python train.py --arch="xception" --model="multi-label image tagger" --activation="silu" --beta1=0.9 --lr_schedule="wsd"
Rows from block 5 of a small multi-label image tagger, named by matrix and row number. Rows with one number belong to one channel. Each number is 128 + 24 x the weight over its row's rms, rounded and kept within 0 to 255. All counts start at 0.
After each channel's rows are labels from the 100 images, of 14976, where the channel reaches its highest value: "strongest on" is what is common among them. Only what is clearly more common there than usual is listed. The data: views of escape-time and Newton fractals.
# convs1: first pointwise conv (model.blocks.5.convs.1.weight, 320x320x1x1), inputs 80-159
# convs3: second pointwise conv (model.blocks.5.convs.3.weight, 320x320x1x1, transposed), outputs 80-159

convs1.92 [168 130 125 125 128 130 127 124 127 145 126  63 132 128 130 127 128 128 128 129 129 136 121 128 137 129 130 127 145 123 118 112 128 124 126 127 137 149 125 129 106 120 139 128 120 128 128 114 129 129 116 133 127 128 126 134 130 134 136 137 131 141 126 128 130 128 127 113 129 108 127 126 126 128 127 100 125 126 128 131]
convs3.92 [128 145  49 110 126 130 123 130 123 134 124 147 138 128 126 126 143 126 128 100 131  67 127 118 120 121 157 128 101 121 152 127  93 108 140 130 131 120 123 121 105 132 136 134 128 132 161 102 125 127 123 120 114 126 145 172 115 129 187 128 128 154 103 128 128 131 147 136 132 188 128 137 135 130 104 145 131 123 131  39]
strongest on: warm

convs1.246 [128 123 128 127 128 131  90 126 131 148 128 129 127 131 125 129 121 129 127 118 128 128 131 129 143 127 129 125 143 128 115 124 128 131 124 130 111 133 135 129 138 128 135 132 126 129 127 150 126 131 120 132 127 133 123 127 130 139  91 120 132 124 136 127 129 132 127 115 129 125 131 153 124 129 129 101 131 128 129 127]
convs3.246 [128 125 141 142 137 131 128 128 116 128 128 126 127 108 130 136 135 128 130  95 126  70 128 122 132 119 135 127 128  79 128 125 128 132 128 129 128 129 128 129 127 127 110 144 127 128 172 133 128 128 129 129 131 115 153 146 141 138  88 127 131 135 120 131 127 129 134 166 112 152 129 128 139 154 125 129 124 129 128  39]
strongest on: grey

convs1.242 [146 125 128 128 129 128 105 126 126 146 127 112 133 128 128 129 128 129 129 230 130 128 121 128 135 128 130 128 137 129 127 131 128 128 121 128 134 143 127 126 119 129 140 130 116 130 127 123 130 127 119 129 128 130 125 129 129 128 108 134 128 128 125 129 123 129 127 124 127 140 129 116 127 128 128 123 131 129 128 128]
convs3.242 [129 116 183 167 125 120 132 129 140 125 127 119 134 137 132 128 134 131 130 136 124 142 128 133 124 137 149 133 140 143 115 133 124 132 127 131 122 129 131 128 147 128 172 116 134 127   0 147 130 128 155 135 128 118 109 112 134 124 113 139 127 128 144 130 133 130 114 117 128 128 128 131 121 110 145 128 130 127 126 192]
strongest on: grey; tricorn

convs1.157 [ 97 113 129 126 127 129 122 123 121 119 128   0 132 132 130 126 126 124 127 237 131 127 120 123 142 131 128 132  93 131 120 119 130 128 120 131 143 158 130 123 101 123 168 125  90 128 135  98 127 124 117 132 129 120 127 130 126 123 144 122 118 152 123 130 135 132 124 122 131 195 126 125 132 128 129 116 135 124 133 128]
convs3.157 [118 128   0 134 121 139 128 128 126 128 127 131 111 114 128 107 124 128 128 133 128 126 128 127 122 112 146 143 128 127 162 128 114 125 128 113 135 128 128 136 125 128 144 146 125 124  50 124 127 130 126 128 128 128 125 131 121 120 126 128 128 107 109 125 135 128 124  85 147 128 128 121 126 114 121 116 128 124 129 195]
strongest on: Newton basins of five roots

convs1.256 [155 118 127 123 127 128  96 121 127 154 126  32 136 128 121 128 119 125 123  77 126 131 133 131 134 123 128 130 139 128 136 129 129 123 128 126 125 154 133 129 150 127 153 125 113 128 130 130 138 128 100 122 130 136 125 128 127 131 182 129 123 124 113 130 136 132 130 127 137 107 134 146 113 130 128 108 129 123 128 125]
convs3.256 [128 128 131  99 129 144 125 127 114 130 128 149 146 126 130 127 125 129 121 108 127 150 134 124 132 131 128 111 110 157  99 127 113 128 129 128 120 111 121 128 108 136 126 117 118 128 135 103 129 127 131 118 130 129 106 167 106 142 104 130 127 134 114 131 128 125 128 129 113 130 128 120 125 104 115 125 134 130 132   0]
strongest on: quartic Julia set

convs1.25 [139 123 128 129 125 127 103 128 124 149 128 108 129 129 126 126 127 127 130  72 124 128 127 130 132 128 128 127 140 126 121 120 130 125 122 127 121 145 137 131 132 125 167 127 115 132 128 147 136 131 124 129 129 134 128 128 125 131 103 130 126 129 119 129 123 129 128 137 135 133 130 114 122 128 128 130 127 127 128 128]
convs3.25 [144  81 175  42 126 128 129 127 129 130 136 127 128 191 128  93 135 120 129 115 128 173 121 113 128 138 165 140 129 192 103 127 105 137 125 126 130 129 122 112 144 128 119 143 127 128 231 158 133 128 143 127 127 128 100 137 122 125 136 141 130 127 132 122 128 135 136  67 117 129 128 128 123  78 130 128 128 131 129 119]
strongest on: grey; tricorn

convs1.136 [141 108 131 116 124 127 103 128 129 137 128  27 130 129 128 128 118 125 128 255 130 126 115 128 153 129 126 126 119 132 124 117 130 128 120 126 119 132 135 129  93 129 164 131 115 135 126 147 129 131 111 142 125 136 128 131 128 133  89 124 126 149 130 122 128 130 131 135 126 121 132 118 128 127 129 108 132 129 129 129]
convs3.136 [153 127 237 157 127 138 135 127 129 128 127 130 129 165 128 127 148 128 127  92 127 144 128 128 127 124 128 128 108 128 101 131  97 114 133 128 133 121 108 123 140 147 134 130 135 132 255 171 125 129 159 128 128 104 128 128 134 117 137 144 128 130 150 134 127 127 143 127 124 157 143 128 124 110 139 125 129 128 128  32]
strongest on: Newton basins of three roots

convs1.252 [140 126 128 129 130 127 128 131 130 158 126  58 131 127 127 128 130 128 128   0 127 131 126 122 150 130 125 124 179 127 130 130 127 127 129 129 123 126 126 129 117 128 132 131 147 123 127 117 127 132 112 138 130 123 128 130 129 130 183 132 127 118 136 133 127 128 128 112 132 118 127 150 119 125 124 105 129 126 127 129]
convs3.252 [101 115 101 158 130 103 128 134 151 128 128 139 129  82 123 135 130 123 131 102 128  93 127 120 114 118 121 129 115  89 137 129 128 127 136 131 133 127 135 125 127 128 170 133 128 137 255 118 121 128 122 129 126 116 135 101 122 130 104 139 121 131 132 129 128 135 130 150 130 144 128 134 133 151 128 131 124 121 123  90]
strongest on: burning ship